python train.py --image_size=64 --encoder_shared_expert=false --encoder_positions="learned"
Rows from block 2 of the decoder, named by matrix and row number. Rows with one number belong to one channel. Each number is 128 + 32 x the weight over its row's rms, rounded and kept within 0 to 255. All counts start at 0.
# convs0: first 3x3 conv (decoder.mid.2.convs.0.weight, 64x64x3x3), inputs 33-43, a 3x3 kernel for each
# convs1: second 3x3 conv (decoder.mid.2.convs.1.weight, 64x64x3x3, transposed), outputs 33-43, a 3x3 kernel for each
convs0.4 [123  55 142 143 145 177 148 122  97 110 136 115 157 128  75 127 154 130 135 120 121 128 161 194 126 128  88 125 128 115 119 115 129 131 103 128  56  91 125 137 137  91 126  56 156  79 124 147 125  86 136 157 134 124 171 122  73 218 103 149 117 253 179 134 112 125 138 131 126 133 129 133 128 137 128 128 128 129 126 128 128 255 124  95 235   5 105  31 115 137 194 123 105 114  43 153 154 157 131]
convs1.4 [ 85 128  94 141 144  96 127 127 143 117 124 116 147 154 127 123 129 144 146 117 114 147 163 140 120 166 127 107 145 171 203 148 136 142 123 156 107  64 137 141 101  72 153 138 101 129  90  82 121  89 121 127 149  79 128 135 140 168 125  57 140  81 122 138 128  75 116 147 114 116 145 119 130 130 120 133 166 126 167 204 117 124 109 106 108 130  86 145 144 146 117 188 132 134 216 189 129 144 135]
convs0.5 [127 117 107 113  98 207  48  36 109 135 125 146 128 125 130 133 150 128 132 138 171 128 142 130  87 160 139 133  67 116 125 137 100  94 144 141 127  72 165 168 105 118 108 101  91 123  83 118 132 147 155  32  65 107 140 133 145 127 144 138  80 151 153 137 128 128 122 130  91 102 138 134 120 117 116 116 111 121 120 128 124 106 139 129  89 136 117  31 142 154  89 159 113 132 154 114 152  88  40]
convs1.5 [ 90 151 178 131 102 172 114 127 206 143 128 124 165 163 113 193 129  59 154 126  59 125 101  89 128  68 111 153 129 162 127 108  85  67 141 123 135 134 106  83 127 178 117 132 163 192 103 123 153 118 135 120 170 196  54 131 119 136 205 126 128 110  77 152  82 156 122 132 136  95 159 128 120 139 138 213  74 122 146 148  99 129  52 155 205 191 111 135 163 113 105 130 135 128 148  98 113 116 130]
convs0.6 [ 51   0  36 144  86 143 124 158  72 134 112 112 139 115  85 132 140 124 138 122 152 131 139  69 130 132  95 147 128  79 138 126 108 152 124 124 134 129 156 109 122 127  92  85 102 165 128 203 120 101 169 129 156 118 141 139 126 108 119 109 118 105 127 117 122 123 130 105 111 154 123 128 128 121 145 128 125 128 128 129 127 206 171 128 160 131 129 138 118 117 142 191 117 167 110 118 194 137 116]
convs1.6 [102 142 159 136 147 116 162 167 220 129 127 143  71 115  83 116 139 114 129 123 175 157 207 130 140 151 133 128 149  74 104  87 116 107 116 126 137 127 137 108 113 126 113  67 122 157 130 126 148 186 127 127 180 168 118 134 171 121 127 109 128 136 131 136  95 129 124 108 151 143 154 128 128 111 126 124 128 130 131 147 115 130 239 162  61  64  64  18 105   2 150  94  51 157 148 124 126 114  40]
convs0.7 [ 63 150 109 145  58 121  98 147 127 106  86  91  90 125  64  84 123 135 115 128 120 135 119 118 199 137 141 113 141 113 176 128 168 136 140 166 104 183 134 115 128 147 115 142 125  83 132 154 128  93  96  63 108 133 135 124 121 141 137 146 101 134 170 123 154 129 137 130 158 160 109 135 107 122  83 129 128 128 131  94  84 130  73  96 128 130 135 161 121 134 162 140 167 118 128 132  96 123 130]
convs1.7 [128 128 172 118 125 123 214 131 165 168 170 210 155 118 131 133 113  81 188 136 124 152 158 138  56 100  67 135  92 142 134 115 110  86  99 157 125 133 132 112 129 144 100 131  96 149 122 128 138 123 159 140 122 129  72 100  92 123 120 143 114 167 117 106 136 191 100 126 130 130 151 128 201 141 128 121 141 128 126 159 171 140 202 124 134  80 145 224 158 102  86  99  57  48 123 128 113  93 109]
convs0.8 [134  76 105 153 129 105 134 211 152 129 136 129 123 141 107 112 211 236 126 124 128  46 120 137 134  77 154 169 138 190 102 118 148 106  48 123  71 154 134 133 166 135 122 146 111 177  90 129 130  73 143 128  99 147 140 169 132 157 129 118 124 180 102 142 149 128 128  94  70 124 159 127 128 128 128 119 116 128 128 129 131 107 112 171 137 106  90 145 136 135  93 136 118  91 150 187 157 121 149]
convs1.8 [161 135 108 107 128 116 113 126 115 173 172 127 162 157 110 132 128  92 154 133  92 116 115 116 132 176 198 157 154 143  92 105 168 132 127 105 134 124 117 114 131 127 120 127 132  98 111 116 141 137 117  87 125 126  53 167 128  73  92 101 100 127  74 155 198 112 106 161 168 113 135 119 138 152 171 255 131 134 134 198 125 114 137 108 109 128  98  55  54  98 134 128  16 121 168 126 116 108  78]
convs0.9 [161 128 127 157 124  71 121 167  72 159 145  93 241 110 137 138 145 130 171  98 114 131 142 111 129 171 131 147  26 116 195 161  37 134 106 134  64 144  75   8 126  84 126 105 110 162 197 135 194 173 123 124 201 142 175 192  66 180  94 136  97 130 128 116 118 118 135 121 128 153 135 130 125 128 128 125 126 127 139 128 128 178  88 107 198 154 105 130 127 180   0 175 109 111 125 143 186 110 141]
convs1.9 [107  90 180  90 115 107 111 130 155 151  57 158 116 132 125 128 192 128 113 145  72 127 132 164  30 117 153 112 130  68  57 127 115 195 131 130 126 199 194 183 164 139 177 146 136   0 134 133 113 125  24 122 121 115 155  91 105 128 147  94 134 124  95 136 139 128 154 136 130 122 141 120 108 125 123 141 139 146 173 130 161 165 132 100 156 128 110 128 128 167 130 126 127 135  96 179 136 139 129]
convs0.10 [ 70 128 158 125 124 173  57 120 214  83  88 122  89  84 127 123 148 131 121  74 142  92 131 150 129  94 143 170 153 193 128 153 150 134 128 147 145 149 130 176 145 120 228 170 118 133 128 133  90  96  82  67 126 109 101 143 146  89 135  67 111 153 134 126 147 118 128 129 113 127 130 134 126 128 127 131 128 128 130 128 128 108  89 232 133  54 143 137  57 167 130 113 180 110 117 131  37 187 126]
convs1.10 [100 128 125  88 121 126  37  98 115 129 107 100 100  60 126 172  77  85 129 224 127 133 124 141 142 135 125 117  98 121 123 125 124 104 100  96 143 123 138 144 125 130 146 131 125 241 243 149 251 218 120 177 186 128 142 129 171 103 123 183 148 128 106 129 139 130 128 168 128 112 122 121  83 130 113  93 128 127 128 118 127 128  99 102 126 126  92 123 124  96 121 131 139 137 139 119  97 116  53]
convs0.11 [ 72 111  84 136  35 144 120 192 171 119 131 163 108 169 127 128 178 129 128 145  99 111 178  79 116 135 144 109 207 127 127 132 132 116 121 119 124 133 108  66 153 239 126 131 199 162 235 111 116 132 138  62 136 130  47 104 210 174 173 138  90 122 203 129 140 111 119 147 122 120 128  96 108 125 128 135 121 128 128 137 135 124  60 166 160 127 215 125 104 128 134  85 147 173 108  78  91 105  80]
convs1.11 [100 128 128 129 166 129 158 188 133 125 123 145 184 152 127 130 128 130 127  91 130 132 124 102 138 159 106 165 216 128 234 133 127 150 137 134 129 127 100 133 129 129 130 105  98 137 127 128 130  50 130 131 135 128 107 110 113 150 125 132  60 101 122 130 153 164 162 138 139 144  90 143 131 116 131 122 108 120 146 233 129 114 128 128 165 173 135 114 132 128 111 130 157 132 143 134 136 124 145]
convs0.12 [145 137  48 161 120 162 128 141 102 170 177 136 134 126 113 127 115 122  76 126 128  92  55 128 226  30  48 127  96 128 121 125 122 132 129 110  73 147 114 131 131 125 103 141  37 182 132 108 206 140 104 135 133   7 148 116 167 104 131 160 218 115 154 125 132 116 137 128 128 154 141 120 128 128 130 126 128 129 128 140 128  75 112 210 103 135 114 142 131  86  97 169 122  47 149 165 135  93 160]
convs1.12 [119 154 162  89 174 143  93 103 121 119 123 167 139 133 127 113 145 138 112 145 125 113 132  87 157 123 134 126 106  97 193 112 175 130 102  83 141 140 109 149 163 140 134 132  96 168 129 115  98 136  85 100 128  65 100 143 130 113 147 152  74 121  73 148 147 164 127 180 123 120 149  87 163 120 142 173 118 201 106 115 126 128 130 112  85 122 137 116  78 118 123  73   0 139 116 203 132  80 132]
convs0.13 [ 86  37 122  64 116 133  77 125 147 128 130 101 122 111 113 135 111  36 190 126 129 178 109 130 173 128 104 142 125 146 143 147 136 163 115 145 125 145 166 122 184 180 142 148 154  95 121  81   0  62  44 123  11  38 168 170 141 108 119  49 109 153  79 141 101 136 137 135 155 130 112 128 127 128 130 128 128 128 133 128 128 135 129  89 168 121 115 134 116 116 157 123 134 102  96  84  80   8  97]
convs1.13 [130 134 148 157 154 132 140 166 144 195 219 128 139 146 101 114 125 129 134 127 113 122 124  61 140 117 124 148 198 155 126  79 114 123 148 141  47 139 157  85 122 118  77  53  82 117 131 148 128 116 117 230 138 147 141 106  81 120  96 128 132 155 122 149 170  99 137 121  77 140  95 113 111 124 146 137 126 119 126 120 123 127 138 188 155 214 112 112 132 125 117 127  99  77 109  99  27 155 106]
convs0.14 [136 125 138 166 136 126 101  81  24 104 117 126 129 145 147 138 255 153  88 104 105 129 122 115 146 217 133 111 112 115 100 110 139 212 107 123 122 133 137 169 132 148  65 138 149  63 106 113  40 126 120 192 219 195 134 130 124 145 211 149 127 226 163 107 104 122 134 114 111 176 152 127 128 129 125 109 128 122 128 132 127 116 115  91 127  90 100 122 123 121 121 121 114  31  50 150  92  64 147]
convs1.14 [143 131 128 136 131 124  63  15  94 124 117  72 129 120 107 118 161  90 142 142 131 145 185 144 135 123 125 129 142 155 128 128 116 114 105 119  99 120 131 121 118 164 120  98 134 100  53  66 165  75 100 130 165 171  63  91 128  87 134  93 162 140  55 172 160 125 166 114 113 127 114 104 157 143  88 152 165 115 130  96 123 137 141  72 123 158 132 111 135 128 148 118 137 146 120 128 113 109 113]
convs0.15 [ 93 128 235  46 128 158 147 137 154  99 125 115 157 121 131 139  89 183 123 125 127 143 126 192 132 128 145 116 144 134 125 154 132 133 130 104 164 150  65 171 114  52 142 179  34 159  81  69 136 200 127 134 101 128 109 190 127 110 123 116 162 141  96 108 123 121 136 118 122 129 128 121 142 125 122 139 111 124 130 130 128 128 119 115 102  99  40 160 121 100 161 139 121 137  86  90 113  63 103]
convs1.15 [116 107 121  95 127 154  36 118 161 155 118 109 180 122 119 162  96  53 133 191 176 161 112 128 118 122 130 106 127 128 142 154 119 131 125 129 135 118  55 151  16  80 127  82  98 190 127  69 210 132 126 142 173 134 141 159 175 146 140 129 131 113 112 121 117 191 131  85 134  96 137 132  85 183 152 138 159 123 130 128 125 124 127 128 128 142  98 135  96 106 146 171 154 129 176 117  55 120 128]
convs0.16 [114 107 130 128  54 139  85 117 197  93 116 129 119 160 172 169 149 190 108 108 129 126 124 146 128 152 127 143 113 127 162 148 134 109 130 107 140 137 131 181 127 148 114 163 138 118 161 176 105 114  98 142 255 134 123  79  90 129 134 128 153 170 129 130 128 119 141 139 128 141 127 127 123 127 128 127 128 142 128 124 128 112 115 117 109 204 105 142 140  76 113  73 124 110  82 208 137 107 137]
convs1.16 [129 185 229 160 183 134 101 115 119  72 124  83 128 149 127 127 118 114 178 214 125 128 101 126 137 113 134 127 141 121 135 130 128 130 124 143 180 114  96 147 128 133 132 115  94 106  35  93 132  61  90 243 159 128 111  98 123  45  91 131 112 125 154 139 122 177 176 147 159 129 116 136 178 155 130 123 154 152 138 127 133 123 129 134  78 233 113 125 207 144 138 155 118 139 143 117 160 184 141]
convs0.17 [140  87 127 149 153 146 136 129 184 116 130 134 103  82 128 106 121 136 126 133 127 137 125 111 122 171 119 142 146 129 106 142 183 147 138 102  89 119  86 165 152 215 150 208 168 106 132 119 133  71  92 121  76  25 127 133 101 134 124 118 113 128 137 131 128 118 155 158 129 116 124 121 127 127 128 129 128 159 131 128 124 117 157 145  71 129  92  92 111  44 165  44 120 127 131 114 117  56 141]
convs1.17 [ 98 138 162  52 198 109 118 111 115 128 163 125 130 123 139 120  85 115 173 133 175 108 119 108 104 108 122  24 112  98  75 141  70 113 120  93 190 105 110 220 165 113 100 126 127 130 167 158 131  97 116 135 159 118 101 123 121 155 194 153  65  66  72 154 159 136 201 127 123 128 140 173 143 134 114 213 146 107  98 128 131 119 127 106 133 177 136 129 142 147 127  99 116 163 153 128 134 137 136]
convs0.18 [150 168 119 171 154 212 141 196 108 124 169 156 117 139 149 119 123 129 121 135 120 123 121 108 136 145 134 131  89 107 182 112 179 158 173 135 112 209  55 226 186 161 112 187 119 144 145 102  88 125  46  82 110  92 122 102 131 134 110  56  84  93  85 128 128 129 126 115 110 132 130 113 123 140 136 134 128 117 128 133 131 111  98 139  44 114 136  80 145  15 158  58  76 102 139  28  32   0 122]
convs1.18 [121  80 156  78 134 128 131 179 127 177 130 123 141 124  53  90 127  27 122 157 136 147 105 104 138 134 101 196 143 141 116 137  59 153 109  92 131  47 125 130  55  91 164 102  86 123 111 101 174 102 141 121 202 120 133 115 134 122 140 131 118 113 146  94 131 127 117 117 193  66 118 123 132 143 130 139 130 128 128  97 155 109 149  92 178 121 155 113 120 124 167 128 130 255 169 154 160 129 120]
convs0.19 [133 167 142  89 113 244  74  58 121 104 136 196  62 139 154 124 155  62  73  53  49 115 126 129 114 119 121 113 125  99 165 135  43 104 101  93 121 119 123 105 177 128  87  89  88  55 123 177  10  48 110 125 101 119 136 161 169 157 139 134 129 166 126  91 131 150 125 151 132 158 103 127 128 128 140 127 128 127 127 128 112 128  99 172 127 194 132 172  95  91 188 131 174 159 120 160 127 139 147]
convs1.19 [189 135 100 128 125 120 118 103 107 144 128 152 133 126 184 128 134 142 137 147 130 156 119  76 132 171 146 139 147 108 126 128 138 130 136 148  95  54  37 124 131  93 108 207 114 161 123 115 110 146 111  49  64  30 126 112 149 144 115 193  41 118 180 133 128 140 142 172 121 170 121 112  75 117 147 139 102 182 204 129 138 129 109 144 151 103 129 131 110 136 157 130 128 126 134 133 105 139 138]
convs0.20 [226  96 107  61 111 167  89 141 122 101 147 166  95 205 116 166 128  99 137 158 131 152 172  96 137 152 105 133 129 115 105 114  51 115  99  92 116 123 103 105 154 119  50 130  78 133 112 115  78 160  94  86 138 118  45 157 183 146 130 111 149 144 133 147 126 128 131 128 123 127 132 128 129 137 128 125 130 128 131 128 128  80 128 110 173  68 143 181  65 106  97  85 173 126 136 133 137 118 110]
convs1.20 [ 37 145 152 103 125 113 129 106 128 131 126 168 128 113 127 145 128 148 119 142 111 127 173 163 152  72 152 121 130 128 127 132 122 128 135 206 162 142 151 128 153 164 121 221 208 126 182 164 127  42 159 160  81  58 154 120  87 122 141 127 109 116 162  90 116 195 113 122 150  85 128 185 133 112 112 180 119 104 109 126 125 136 119 127 152 121 134 122 149 131 130 132 155 142 126 101 126 124 146]
convs0.21 [106  67 142  74 145 210   0 142 107 172  93 106 149  60 122 145 126 121 141 145 129 131 149 157 129 177 137  94 171 179 127 148 144  99 133 147  59 136 121 139 102 156  81 117 128 158 140 148 165  95 148 140 125 171 120 105 127 118 116 100 110 116 165 119 128 122 127 119 138 119  88 127 125 127 127 128 127 126 128 128 128 116 102  63  84 127 123 136 125 131 166 135 115 127 143 102 134 127 124]
convs1.21 [177 107 187 104 128 156 138  77 130 174 132 161 145 108 132 131 126  98 153 148 135 138 146  95 143 177 210 151 124 136 126 127 119 137  64  77  50 125 128 135 124 115 108 127 110 131 145 118  93 123 107 148  66 106 109 113 105 102 148 137  91  67  65 133 140 125 165 133 132 137 133 152 128 171  84 136 152 134 192 147 128  81 123 115  87 117 111 113  84 127  66  90 125 117 170  62 127 175 155]
convs0.22 [107 104 124 145 149  96 166  38 163 115  68 164 111  79 190 135 120 137 126  89  96 127 110 104 152  91 102 135 106  97 124 159  81 142 134 151 179 154 112  82 228  87 131 134 186 127 111  73 150 129 114  70 120 206  97 122 102  72  94  81 131 150  60 127 118 108 128  95 130 128 104 122 124 128 128 130 124 128 128 128 128  79 124  53  28 161 183 130 125 186  73 145 128 111 117 109  94 132  79]
convs1.22 [132 133  94  95 115 167  81 218 136 160 202 119 167 194  90 155 104 121 127  99 131 121 161  99 134 152 140 152 188 168 128 126 122 124 171 103 117 145 124 143 147 119 172 123 124  80 127 153  16 153 111 124 129 128 154 100 207 131 170 129  99 204 145 125 149 137 100 153 100 111 129 127 141  80 127 191 160 133 138 109 129 128 135 128 116 152 172 126 130 150 129 116 128 132 138 117 130 151 128]
convs0.23 [120  48  47 129 122  91  59 108 128 137 128 144 128 102 130 105 108 178 133 128 121 124  89 121 125 124  92 128 139 134 164 120 114 135 122 127 128 144 174 218 187 192  60 156 130  67 105 106  86  39  97 173  97 110 238 120 172 127 113  91 103 128 128 131 123 123 121 101 122 128 126 128 128 128 131 130 128 129 126 136 128 128  94 135  62 134 128  65 153 127  68 132 145 107 132 119  68 121 131]
convs1.23 [100 133 200 129 120 157 140 115 128 142 131 114 120 127 107  95 128  48 128 171 148 137 126 126 161 124 128 176 158 105 134 167 127 128 123 114 161  93 131 187 153 169 188 126 154 167 158 127 128 137 128 127 119  95 108  79 113 130  83 119 152 124 102 166 145  89 172 171 145 148 155 124 135 139 112  80 128 125 119 113 128 129 110 145 127 134 114 128 131 159 129 131 133 170 140 147 145 102 107]
convs0.24 [135 193 129 119 119  90 112 133  73 173 148 132 112 143 109 124 132 105 146 132 138 127 132 144 129 104 118 106  99 108 148 138 141  90 105 114 132 110  84 125 138 117  89  65 125 137  84 129 190 130 119 115 126 205 167 135 127 104 153 165 148 105 101 123 120 128 124 109 128 128 115 147 128 128 124 155 132 128 125 127 158 137  89 119   0   0 110 163 136 141 118 100 149  75  30 150 129 153  89]
convs1.24 [111 129 141 128  91 131 105  96 127 112 101 104 150 163 126 160 149  69 126 209 155 118 111 160 134 162 127 126 122 165 147 165 191 147 121 129 145 173 190 122 172 146 127 132 126 124 135 138 129 126 148 117 160 156 115 129 173  79 180 132 138 140  75 110 141 171 164 126 128 130 122 109 107  77 116 129 127 112 123 112 114  76  91 105 112 156  61 114 100 124 167 130 116 225 116 136 195 178 124]
convs0.25 [191 119 228 122 167 100 133 128 105 184 182 132 128 117 211 111 153  66 156 127  91 131 133 128 114 123 101 128 171 154  91 134 145 150 166 161 108 137 150 112 153 233  94 183 126 154 127 114  86 113 151 136 162 222 142 136 129 162 107 183 140  62 127 132 129 128 129 130 131 126 118 128 128 128 126 128 130 128 129 134 104 140 109  96 112 189  84  93  52   0 131 111 118  71 133 128 137  91 159]
convs1.25 [138 129  69 111 114  99  66  87  70 162 153 159 144  93 138  93 106 131  92 123 151 102 136 116  89 133 147  85  90  74  86 110 106 101 141 164 107 126 146  70  88 141  78 184 148 127 116 211 118 158 181 101 158 131 162 128  92 177 147  74 108  35 138 108 129 126 126 179 127 145 141 126 182 146 127 146 106 113 125 133 179 125 129 160 111 114 163 132 123 161 195 166 128 131 132 152 144 137 192]
convs0.26 [ 88 150 224  73 135 127  89 128  51  55 151 106 182  94 100 112 127 140 108 131 116 125 112 135 126 154 151 233 131 127 200 157 138 129 129 135 175 109 230 172 131 166  78  92 186 141 126 117 112 164 144 131 157 255 193 152 131 140 126 138  59 138  90 115 144 128 115 146 128 118 161 128 128 132 130 128 127 128 128 128 128 133 133 103 158 101 118 218 129 153 138 127 114 145  33 123 189  62 104]
convs1.26 [116 192 113 106 151 128 120  91  95 126 115 155 137 172 227  96 212 114 142  94 137 142 159 137 134 134 124 125  89 115 151 148 163 102 126 130 127 127 144 118 138 143 103 173 133 126  53 105 134 130 136  92 107 106 117 135 126 166 115 102 126 160 118 125 151  80 140 255  95 128 160 139 149 135 129 130 145 139 128 104 171 133 121 127 121 120 140 174 123 166 128 169 113 128 127 108 113 142 127]
convs0.27 [142 127 128 144 101 120 115 165 122 112 127 218 107 126 192 132 128 136 117 130 150 137 119 131 111 117 132 112 127 124 171 125 121 171 136 113 137 177 158 174 112 135 101 160 141 156 128 163 138 148 186 157 134 133 121 171 217 135 115 106 155  58  42 113  80 146 102 125 161 140 128 130 128 124 128 122 104 126 109 127 128 116 181 151 129 150 139 162 125 139 164 115 154 131 125 146  24  14 128]
convs1.27 [214 139 127  50  97  81  93 121 140 126 157 139 168 128 149 115 106  93 106 133 126 116 128 146 120 125 148  69 167 136 128 121 130  81 131 132 224 125  59 118 132  90 108 121  41 118 121 106 132 124 123 128 159 107 123 200 141 122  89 118  84  49 101  90 175 140  85 105 129 113 141 137 122 127 175 178 142 166 125 128 116  90 111  78 121 127 125  70 161 131 103 147  81 103 142  95 107  83 107]
convs0.28 [ 99 110 110  95  88 107 131 146  92 117  93 135 115 112 154 128 125 117 140 131 141 192 128 155 137 129 126 136 156 148  97 129 107 133 145 121 170 177 211  80 110 131 127 141 126 203 226 126 160 140 100 102  62  26 135 128 121  99  89 169  92 128 100 129 126 123 138 128 124 137 130 118 129 128 128 124 129 132 128 139 128 173 111  85 128  73 131 129 145  97 157  92 109  65  24 100 153 110 101]
convs1.28 [128 153  72 137 162  81 121 124  71 163 131  85 215 137  94 134 117 157 118 108 108 119 104  79 127 112  79 161 134 127 223 122 108 179 134 158 132 143 167 124  80 131 139  37 124 134 128 139 150 154 157 218 151 133 147 169 129  84 130 126  79 115 122 128  72  72 144 119 132 150 128  89 110 102 129 115 143 120 147 140 116 121 116 139 153 128 191 126 127 124 106 122 106 104 156 130 165 159 143]
convs0.29 [  0  49  16 124 136 104 122 110  25 110 106 120 104 113 132 119 127 102 104  68 124 128 106 112 123 106 110  68  98  83  77 137 125 129 113 128 109 135 114 231 189 146 137 158  99  39 111  70 101 148  79  32  41  92 106 108 126 130  80 116  90 118 133 119  86 124 106  83 126 127  87 128 128 123 128 129 122 126 131 128 135 113 119 144 113 116 136 106  87  97 101 131 176 115 157 120 113 210 127]
convs1.29 [138 140 184 135  52  94 130 131  85 100 181 158  95 175  85 126 145 105 151 164 156  72 123  87 136 172 178 114 165 131 127 109  92 144 127  83 122 126 124  85 138 119 141 130 102 129  47 131 123  26 108 155 118 126 139 162 145 187 136 145 128 103 121 131 161 203 156 139 160 156 144 124 126 124 117 129 131 107 116 123  93 146 152 142  91 132  68  41  96  88 167 131 135 143 152 123 146 145 126]
convs0.30 [106 126 135  77 142  73 137 120 108 117 127 107 128 137 128 139 133 140 127 154 114 126 142 140 182 132 138 131 120 124 125  68 150 127 158 148 128 128 167  86  38 137  98  50  84  96  45  95  89 139 158 113 121 166 162 158 138 126 136 124 124 131 131 138 132 128 127 128 134 131 128 128 122 123 128 125 119 128 128 127 129  87 105 162 121  52 101 122  64 127 124 118 117 127 125 109 134 170 110]
convs1.30 [162 101 125 126 107 111 160 209 144 139 128 137 137 117 148 124 173 187 135  72 111 120  98 135 101 103  56 171 148 167  95 129 122 149 141  99 129 154 212  55  88 107  42  85 135 104 135  89 194 151 137 189 136 130 179  93  78 158 120  46 126  97 125 156 160 117  60 121 107 143 120 110 131 128 188 173 170 126 130 198 144  94 128 109 147 142 126 206 127 136 121 118  98 169 170 130 157  88 128]
convs0.31 [ 67 111 112 100  65 108  72  97 126  97  72 126 113  79 136 130  81 129 112  57 117 128 110 122 120 104 129  60 109  70 127 115  97 131  87 127  68 105  99 106 128  96  96 128 109 160 153 131 121 101 118 112 126 141 117  54 128  45  69 118 142 117 108 128 101 129 123 104 101 109 110 129 129 128 129 128 125 129 128 128 128 110 121 140 127  49  46 128 120 146 117  98  64 105 109 146 127 126 157]
convs1.31 [ 22 125 152 108 127 159 126 118 136 132 131 128 131 138 129 136  96  90 150 184 137 220 151 162 110 151 133 138 132 154 138 142 138 130 149 131 190 140 119 212 152 136 108 128 154 134 157 132 115 147 143 156 121 128 167 143 134 222 141 154  81 142 121  98 240 111 105 145 125 105 129 131 140 119 156 221 148 144 170 175 134 126 116 121 138 121 123 128 116  55  26  74  64 112 133 100 122 124  94]
convs0.32 [122 108 135 113 122   7 128 114 110 107 167 149 136 136 127 196 122 129 120 211 144 116 126 135 111 118 123 109 174 135 152  98 132 126 130 120 127 126 201  99 179 167 157  96 126 110 147 209 100 153 156 120 109 144  72 139 138 119 101 117 159 138 138 152 128 130 144 131 131 128 121 134 128 127 128 122 128 135 128 129 133  80  80 135  70 153 200 130 124 140  79  48 191  86 125 100 139 157 255]
convs1.32 [140 139  69 139 118 123  91  90 131 122 125 114 121 119  37 130 113 123 162 128  97 178 137 132 136 142 146 103 130 135 107 122 108 159 152 126 165 168 140 108 127 128 128  87 166 138 209 139 136 150  87 138  96 127 109 148 169  40 172 130 101 153  43 114 131 148 132 126 113 186  94 128 114 101 125 147 135 124 194 162 121 129 104  54 153 108  77 129 130 119 145  83 124 145 128 137 159 146 145]
convs0.33 [150  16  42 148 169 128  77  77 101  74 123 141 126 109 145 127 127 147 104 111  69 123 117 135 138 130 167  71 130 161 132 115 237 128 125 151 121 155 190 109 132 172 150 155 114  20 128 123  98 184 115 153 105  93 148 228 155 117  90 145 124 108 145 129 134 128 124 135  88 122 131 132 128 126 127 121 134 129 127 128 128 150 124 102  23  88  99  80 127 167 125 128 112 128 124  75  83 139 132]
convs1.33 [136 176 158 100 113 138  75 139 134 159 127 128 122  81 119 179 126 140 130 113 131  90 114 127 127 113 125 123 131 128 103 125 135 134  86 117 218 160 123 186 187 127 120 242 150  47 136 127 126 140 136 122 109 108  96 164 152 164 133 177 153 211 220 140 142 173 132 131 162 131 166 147 109 121  81 143 226 225 134  94 128 134 132 118 198 164  91 135 154 118 121 125 123 133 128 127 157  96 116]
convs0.34 [136 143 147 101  42 148  86 117 150 128 130 181 145  97 190 151 135 191 127 123 184  97 106 142 136 126 147 115 128 128 130 154 124 116 163 114 151  88  71 128 133 100 177  74 151  90 177 225 107  96 185  90 121 125 126 109 175 108 124 214  96 171 171 115 223 125 127 136 123 128 138 126 128 122 131 129 128 128 128 128 128 111 150 175 130 143 153 152 121  83 114 110  94  93 105 108 105 141 137]
convs1.34 [125  67 147  90 168 113 164 132 152 188 160  68 126 121  11 115 110  48 123 128 136 154 121 148 134  72 130 127 128 110 182 125 128 184 124 135 123 142 215 135 153 127 143  59 106 168 120 146 116 125 104 166 108 108  94  82 144  55 129 151  20  85 178 125 114 142 119 116 135  65 114 207 126 114 171 127 130 149 128 100 129 137  63 125 139  99  99 152 132 133 103 108 126 130  89 115 146 106 120]
convs0.35 [122 147 137 151 134 112 134   0  81 146 127 128 142 155  97 102 110 143 129 146 156 127 129 127  46 116 168 108 131 128 126 189 139  67 129 154 102 130 147 138 147 154 137 133 140 139 149 189  68  90 128  94  90 165 172 129 145 133 119 123 122 110  82 126 119 148 121 156 127 132 128 131 122 127 121 126 128 128 124 129 136 109 133 121  87  79 118 103 128 118 137 133  75 124 128 107  73 111 132]
convs1.35 [146 100 126 157  72  64 167 128 111 126  94 106  75 127 130 134  88 140 124  18  48 101 103 186 136 153 176 119 138 150  93  89 120 165 128 188 133 122 127 146 121 181 110 119 124 138 121 125 117  77 128 136 130 127  93 101 199 125 172 125 167 106  50  88 154 129 148 126 128 139 165 147 117 120 142 119 158 136 154 164  96 158 129 132 148 129 169  99 134 130  71  34  74  84 131 155 112 185 169]
convs0.36 [175 133 166 124  95 154 177  91 142 187 126 121 110 143 116 133 130 117 220 101 128 147 134 114 133 162  99 105 129 130 163 140 128 105 106 129 173 116  99  96 112 113 138 121 111 144 120  89 151 118 147  64  56 122 129 123 117 186 213  94 100 238 114 151  97 103 162 122 121 134 129 130 126 135 144 128 128 128 128 128 128 122 161  57 123 129 116 129 167 133 114  35 100 121 102 172 109 175 130]
convs1.36 [ 94 115 137  75 124 229 164 131 154 187 172 102 127 128 132 137 129 166 139 117 120 154 140 149 128 115 126  89 131 129 136 136 118 155 128 155 169 128 183 164 121 122 181 119 129 127 117 133 127 124 126 182 142 118 201 126 148 117 137 151  93 128 139 143 157 133 101 127 175 128 136 159 133  94 119 203 137 124 140 139 210 142 136 135 122 172 101 148 255 141 101 138 133 122 187 149 223 145 105]
convs0.37 [127  84 120 168 128  96 129 101 183 135 198 106 126 120 140  97 105 116 145 141 101 126 143  71 128 128 131 118  94 148 127 153 166 103 127 124  84 138 149 135 132 129 112 158 170  98 120 140 168 134 132  93 162 138 218 120 127 124 105 110 115 139 150 121 138 120 151 116 123 133 142 135 128 128 127 129 130 128 129 140 131 171 159 130 132  45  81 162 129 138 144 121 108 211 230 128 155  84 126]
convs1.37 [109 129 151 133 104 155 122 103 119 139 136 112 130 127 164  51 101  61 145 134 112 135 112 134 132 131 193  69 118  77 114  70 130  71 117  99 135  89  69 165 191 119  73 106 125 126 127 121 107 127 115 126  87 132  49 127 139 127 129  97  97  76   0  97 151 176  87 164 154 118 136 141 134 132 135 145 169 175 161 140 107 199 135  88 130 141  76   0  96  39 116  92  78 140 114  56  30 100  40]
convs0.38 [ 45 112 137 158 111 214 124 119 148 130 116 147 126 104 128 135 129 133 127 121 166  93 129 139 118 129 151 104 166 129  96 209 121 128 144 143 160 175 117 144 201 174 156 131 111  66  36  33 186  76 117 149 157 217 167 128 151 153 148 139 130 109 128 124 119 128 112 122 119  97 150 128 128 128 128 128 133 132 128 128 128 117 160 115 107 122 108 152  79  71 159 142 100 156  96  55  89  91  32]
convs1.38 [113 103  94 107 119 110 131 133 136 226 123 143 139 122 130 121 133 145 124  94 128 125 124 125 124 103  96 126 129 128 143 113 115 129 114 126 107 104 150  63  76 118  96 105 115 205 116 197 195 147 165 135 129 129 130 125 131  84 117 133 135 193 147 120 128 128 113  95 132 128 114 130 158 113 147 118 106 118 115 127 152 152 132 158 122   0 176 220 130 168 179 198 132 121 155 114 130 128  99]